config.toml
arch = "mlp_mixer"
model = "multi-label audio tagger"
dataset = "tunes sung on syllables by a formant synthesiser"
train_examples = 39062
gain_aug_db = 6
time_shift_ms = 50
n_mels = 64
hop_length = 320
input = "log_mel"
spec_augment = false
win_length = 400
norm = "layernorm"
norm_position = "sandwich"
hidden_act = "gelu"
mlp_ratio = 4
parallel_block = false
inner_norm = false
drop_path = 0.1
patch_size = [8, 16]
layers = 8
width = 160
num_labels = 26
mixing = "mixup"
init = "xavier_uniform"
optimizer = "soap"
beta2 = 0.99
learning_rate = 0.0038
beta1 = 0.95
shampoo_beta = 0.99
eps = 1e-08
precondition_frequency = 32
max_precond_dim = 1536
one_sided = true
adamw_lr_other_params = 0.0023
max_grad_norm = 1.0
max_steps = 22600
batch_size = 128
epochs = 74.1
lr_schedule = "wsd_sqrt"
decay_fraction = 0.2
final_lr_fraction = 0
warmup_steps = 2260
weight_decay = 0.1
adamw_weight_decay_other_params = 0.01
Rows from block 4 of a small multi-label audio tagger, named by matrix and row number. Rows with one number belong to one neuron. Each number is 50 + 15 x the weight over its row's rms, rounded and kept within 0 to 99. All counts start at 0.
After each neuron's rows are labels from the 100 clips, of 14976, where the neuron reaches its highest value: "peak in band" is the frequency band that holds the peak. Only what is clearly more common there than usual is listed. The data: tunes sung on syllables by a formant synthesiser. In brackets: how many of the 100.
# fc1: MLP up (model.blocks.4.mlp.fc1.weight, 640x160), inputs 0-159
# fc2: MLP down (model.blocks.4.mlp.fc2.weight, 160x640, transposed), outputs 0-159

fc1.469:63 28 43 70 47 66 33 52 48 50 64 54 46 43 59 53 35 73 44 73 64 32 54 87 87 48 56 74 50 38 58 59 57 45 50 26 48 54 61 55 33 52 26 59 42 47 61 51 64 57 46 55 49 56 39 42 55 37 80 45 56 52 53 49 29 23 19 38 49 17 43 51 54 58 56 71 40 52 60 69 79 37 15 56 45 53 65 79 48 48 03 45 58 80 53 39 27 52 49 54 34 57 30 48 93 40 56 55 50 71 33 49 32 32 55 60 55 62 40 53 27 36 27 32 60 57 34 76 44 48 38 43 39 42 10 51 49 54 56 51 59 81 56 50 55 23 40 41 23 38 54 47 42 57 59 34 62 48 59 68
fc2.469:51 70 27 51 37 23 40 54 68 27 68 52 38 26 46 52 52 51 29 45 50 20 42 76 28 60 50 53 40 56 63 46 43 52 50 44 38 57 59 23 46 44 65 69 66 49 43 40 65 50 44 46 61 39 41 38 57 49 51 40 29 70 35 46 79 48 38 98 61 30 53 26 57 44 58 38 43 43 45 23 62 39 49 33 64 35 54 28 59 44 31 46 29 28 58 31 67 38 77 47 59 17 60 77 20 66 51 40 46 25 53 36 54 40 40 71 60 65 60 53 97 65 63 26 63 43 48 46 24 35 39 59 39 77 49 70 37 48 54 46 59 47 76 58 45 46 66 77 71 57 43 59 52 42 54 25 71 33 45 57
peak in band: 4000 to 8000 Hz (60)

fc1.466:61 62 42 18 59 32 52 47 17 39 38 47 51 41 70 37 28 44 52 31 64 59 52 49 46 40 45 77 39 23 63 55 62 44 58 36 34 99 36 68 33 49 64 93 66 54 00 63 66 40 25 56 57 46 30 50 59 57 49 47 18 50 30 52 43 45 47 36 67 69 30 53 80 55 47 58 38 51 39 53 50 60 51 41 52 23 27 58 47 46 28 31 31 49 41 57 51 50 59 32 54 50 55 57 42 48 40 65 13 41 61 43 60 30 58 66 31 43 53 55 40 32 40 55 56 50 50 33 27 39 44 35 36 32 42 56 46 56 51 52 40 63 64 20 37 43 63 45 71 61 63 60 36 55 70 56 72 57 43 69
fc2.466:36 57 43 46 50 50 41 64 58 54 72 49 75 68 15 52 56 74 61 79 27 47 40 36 36 31 81 82 52 55 39 45 45 38 59 72 43 21 65 24 61 52 50 00 48 54 63 47 61 63 68 56 37 73 76 63 46 53 58 46 66 69 40 61 36 53 51 72 30 48 64 70 39 41 37 28 55 57 58 39 52 40 32 51 47 77 60 35 57 47 59 46 63 52 41 40 43 58 59 57 37 25 43 30 36 56 69 25 50 60 14 65 36 54 50 35 63 34 45 54 42 51 61 56 50 34 45 64 59 53 52 63 64 57 46 51 29 14 44 33 63 67 41 70 52 30 23 56 55 52 63 70 74 51 57 60 66 58 53 30
peak in band: 4000 to 8000 Hz (100)

fc1.208:68 47 68 42 62 42 63 43 62 60 57 55 15 32 43 48 26 36 59 35 51 63 40 35 55 34 43 37 57 38 43 57 43 39 58 28 67 46 61 29 70 25 81 24 60 33 79 59 75 53 38 68 51 33 31 24 18 53 63 40 52 51 66 54 77 48 76 59 37 27 52 49 62 60 84 55 48 42 56 99 69 46 55 43 44 56 55 47 64 34 68 48 68 51 60 46 48 73 41 55 33 49 35 61 71 51 43 68 67 45 17 55 41 51 34 69 51 35 40 58 41 58 61 51 48 35 91 51 44 71 48 34 37 30 35 22 49 35 23 28 44 46 52 42 50 63 44 46 60 35 51 70 66 67 25 41 61 52 45 61
fc2.208:31 39 64 48 39 78 58 49 34 63 37 48 59 28 61 60 64 42 80 68 56 58 55 63 62 50 49 54 76 31 69 45 38 60 32 42 46 64 50 62 58 51 53 60 38 27 46 61 53 30 68 20 62 42 62 65 31 21 67 68 73 48 61 60 33 32 31 38 43 48 41 22 39 30 44 53 46 39 49 65 67 65 44 48 56 53 63 69 29 31 36 57 61 38 37 41 78 68 33 49 30 49 73 53 45 43 47 60 66 43 43 48 36 54 81 77 60 39 68 43 61 20 31 38 25 78 45 40 75 18 57 35 40 54 79 42 78 81 40 48 38 34 35 41 46 68 60 51 41 82 32 44 18 39 50 45 54 38 54 58
peak in band: 250 to 500 Hz (53)

fc1.151:55 54 56 56 60 45 66 65 30 32 37 71 23 77 52 41 62 85 58 46 79 55 62 57 66 28 69 57 54 15 42 50 48 14 47 25 44 56 20 13 34 62 47 68 55 47 24 58 29 39 83 37 44 48 62 51 42 45 53 49 55 60 52 59 44 52 20 38 50 36 41 50 28 60 56 44 54 42 68 47 49 71 59 38 78 44 95 63 61 48 39 47 53 61 34 32 33 41 35 31 62 64 59 56 41 76 47 45 40 20 53 52 50 63 26 41 44 40 66 68 57 76 38 52 45 39 14 44 47 47 44 45 63 70 89 45 32 52 72 46 65 64 41 34 60 39 59 61 62 38 46 47 43 48 39 45 61 41 39 55
fc2.151:33 59 48 55 57 49 59 31 35 36 37 59 92 41 48 61 53 23 39 59 64 46 21 35 30 41 72 72 44 29 53 59 52 53 40 64 40 38 48 69 58 19 27 42 36 51 40 48 40 42 59 36 49 49 38 54 57 75 53 48 43 46 59 72 37 41 64 59 47 78 46 81 59 55 43 72 53 56 43 61 39 48 44 52 32 66 27 52 35 66 71 68 36 56 44 36 55 59 45 59 38 29 40 13 64 29 72 26 61 55 34 70 37 25 61 52 54 19 31 39 37 55 52 05 75 54 60 29 66 65 22 53 45 32 33 65 46 56 26 47 46 57 67 54 66 29 48 43 64 68 77 59 56 60 59 44 34 70 31 38
peak in band: 4000 to 8000 Hz (64)

fc1.294:87 55 67 40 22 45 52 46 45 51 53 47 57 59 50 30 61 54 57 78 45 48 67 48 39 38 32 37 75 52 43 99 27 38 99 42 45 59 36 36 61 27 36 43 63 16 57 54 49 37 59 38 47 16 48 74 84 51 49 52 47 44 52 41 51 28 56 48 56 42 37 48 56 49 52 34 72 23 65 34 46 43 41 54 40 41 73 49 38 64 44 41 48 54 50 62 38 26 48 57 33 32 45 62 44 64 49 50 29 62 47 56 42 57 41 53 46 67 34 66 50 80 60 52 44 43 69 31 40 58 60 73 37 81 59 50 58 56 54 33 48 47 51 53 56 80 44 53 81 45 74 41 51 50 49 65 33 56 52 15
fc2.294:47 74 52 41 55 32 48 39 26 44 00 42 61 64 47 42 50 50 52 52 45 48 39 45 68 46 72 51 43 76 50 31 50 40 72 59 45 51 44 37 49 37 74 36 40 26 45 25 35 68 66 73 42 68 49 13 44 70 64 48 42 49 57 66 40 64 42 54 80 66 54 48 28 67 51 53 47 37 75 59 44 45 56 62 54 34 52 46 66 70 46 56 63 51 82 64 74 31 52 53 53 48 54 16 50 65 60 65 32 67 43 46 64 41 51 38 76 56 70 48 31 39 42 57 42 56 51 49 58 62 33 33 08 42 63 57 56 54 48 64 42 21 22 44 58 64 43 48 66 84 92 64 48 61 31 59 57 42 42 46
peak in band: 4000 to 8000 Hz (63)

fc1.109:49 93 26 50 97 62 47 61 51 63 30 37 52 81 72 27 54 38 59 46 40 69 47 81 53 38 57 58 18 64 41 46 28 72 47 59 37 37 49 60 63 63 50 56 80 55 38 29 42 68 76 52 32 48 23 58 59 83 36 62 65 32 49 64 41 41 74 57 59 43 43 30 49 54 36 68 30 30 51 38 62 39 88 44 46 49 73 63 47 40 59 30 57 27 59 47 64 66 35 24 58 53 64 46 35 52 39 37 61 43 39 68 30 78 50 41 53 31 63 28 67 62 44 43 44 15 56 53 33 54 44 51 47 39 52 57 35 29 65 31 31 57 65 60 48 66 62 43 47 65 66 39 53 38 49 45 53 59 54 48
fc2.109:59 32 82 54 35 48 68 41 35 45 68 57 16 19 36 63 69 55 37 55 22 47 58 34 46 24 49 35 69 43 48 64 60 46 49 50 58 61 51 69 34 45 42 85 73 15 58 43 49 60 50 42 62 24 70 36 61 29 70 28 33 46 56 44 38 46 48 47 46 32 22 56 64 43 57 54 35 54 65 80 40 48 54 49 81 68 69 49 56 49 21 68 76 99 65 77 44 46 57 46 67 57 21 48 68 53 37 85 23 47 47 48 37 48 31 37 44 64 33 46 44 42 63 39 72 66 50 68 73 60 73 47 45 33 46 50 44 49 53 46 52 42 55 46 45 43 30 44 51 59 51 67 48 31 48 32 47 64 56 56
peak in band: 250 to 500 Hz (90)

fc1.421:62 42 65 33 52 30 10 44 39 49 55 56 54 50 51 56 40 60 50 52 76 39 29 57 54 40 36 01 65 48 22 63 46 61 40 46 99 46 29 57 58 55 42 65 51 56 69 48 37 35 46 13 35 50 50 44 43 73 52 40 35 53 45 36 40 29 70 26 40 44 31 45 49 46 43 47 29 43 47 63 43 43 36 52 33 39 37 25 41 29 46 42 45 50 51 63 68 31 64 52 60 60 32 51 32 42 38 47 58 81 32 76 57 78 68 70 32 49 52 71 51 48 34 27 51 76 40 53 41 57 58 42 31 63 62 37 51 42 63 38 81 55 71 45 55 49 68 45 48 53 49 45 63 64 76 48 69 87 42 38
fc2.421:25 50 26 20 49 38 58 17 99 46 63 56 54 54 47 39 51 49 69 79 45 38 49 54 51 60 50 50 62 56 74 37 56 53 44 70 57 62 74 60 68 37 53 37 63 45 28 53 52 34 54 42 70 33 51 31 77 31 52 44 44 38 63 64 88 58 60 44 39 42 55 50 45 47 50 34 56 55 41 24 32 37 61 40 29 37 84 54 61 67 51 57 51 47 66 51 31 68 37 60 04 55 31 40 36 69 43 34 74 24 76 61 41 31 43 72 60 38 47 34 52 56 57 30 56 36 42 45 49 57 54 36 62 57 42 72 70 42 68 74 34 60 38 48 52 41 32 42 51 24 50 42 39 42 65 41 74 61 47 65
peak in band: 4000 to 8000 Hz (100)

fc1.288:54 64 66 65 37 40 56 62 52 62 27 46 79 47 47 62 44 39 42 64 45 58 63 49 30 63 45 43 50 66 44 64 52 48 35 46 82 61 62 64 66 56 53 51 69 25 24 66 23 44 39 45 42 91 66 31 55 34 37 23 63 80 53 40 51 49 52 31 70 55 60 81 53 61 44 55 50 74 53 27 55 42 19 67 36 34 44 62 48 41 31 63 72 54 56 52 58 79 33 39 38 72 37 50 57 37 43 48 47 55 37 51 62 31 53 54 35 77 28 50 48 76 45 64 51 56 60 73 55 86 49 78 58 38 39 71 36 42 38 63 52 57 50 46 58 34 59 55 71 21 46 43 61 24 37 51 85 11 34 42
fc2.288:32 44 28 83 25 54 43 44 32 51 50 60 33 46 52 30 46 75 86 23 47 47 55 49 45 58 42 54 18 72 28 42 52 47 45 63 32 54 42 60 32 78 71 64 51 48 43 23 69 73 33 41 36 58 28 56 65 16 47 46 63 79 48 52 42 57 72 64 64 53 60 40 37 47 36 72 40 50 50 56 71 45 38 37 73 38 42 57 60 43 53 54 79 38 43 60 27 48 74 32 19 62 35 29 38 59 35 41 42 50 56 15 63 61 36 57 51 43 58 22 46 54 60 63 59 32 66 65 10 32 63 35 47 53 17 69 43 48 50 46 46 53 72 41 49 57 60 42 49 63 51 72 60 42 48 56 26 54 37 72
peak in band: 250 to 500 Hz (71)

fc1.256:38 55 38 42 44 46 41 57 64 45 45 47 68 62 48 58 70 77 58 52 54 58 80 62 60 47 67 37 57 67 34 32 44 25 53 43 45 69 70 65 64 36 43 53 53 52 63 36 52 62 59 43 54 33 44 32 68 46 43 51 67 25 74 67 29 25 24 43 49 54 35 65 66 68 64 65 71 64 46 31 42 27 58 51 24 43 47 61 58 48 58 51 68 51 68 30 34 96 37 34 43 54 59 54 60 30 56 34 50 56 15 47 62 49 58 48 50 56 72 56 51 84 32 59 53 52 49 45 54 30 70 39 77 45 48 17 58 42 50 45 49 33 50 61 33 37 64 58 34 41 32 61 20 86 99 64 75 53 64 72
fc2.256:51 86 51 41 50 64 40 42 47 55 50 57 32 41 33 45 25 55 68 41 47 73 87 48 41 46 64 31 41 35 50 61 32 47 60 55 56 32 39 48 51 52 45 50 58 62 48 51 46 61 51 69 65 62 70 65 66 45 55 29 37 64 51 49 47 38 64 43 52 71 47 80 39 49 79 43 28 42 61 63 43 43 40 49 69 46 36 64 56 44 71 63 10 22 29 64 30 39 42 27 40 37 12 65 43 40 48 62 45 62 49 47 83 53 75 43 48 70 45 44 32 51 34 43 34 50 99 38 28 43 54 82 65 52 36 47 42 48 65 71 49 50 51 42 58 48 71 45 12 51 17 38 51 44 86 53 60 30 55 36
peak in band: 4000 to 8000 Hz (54)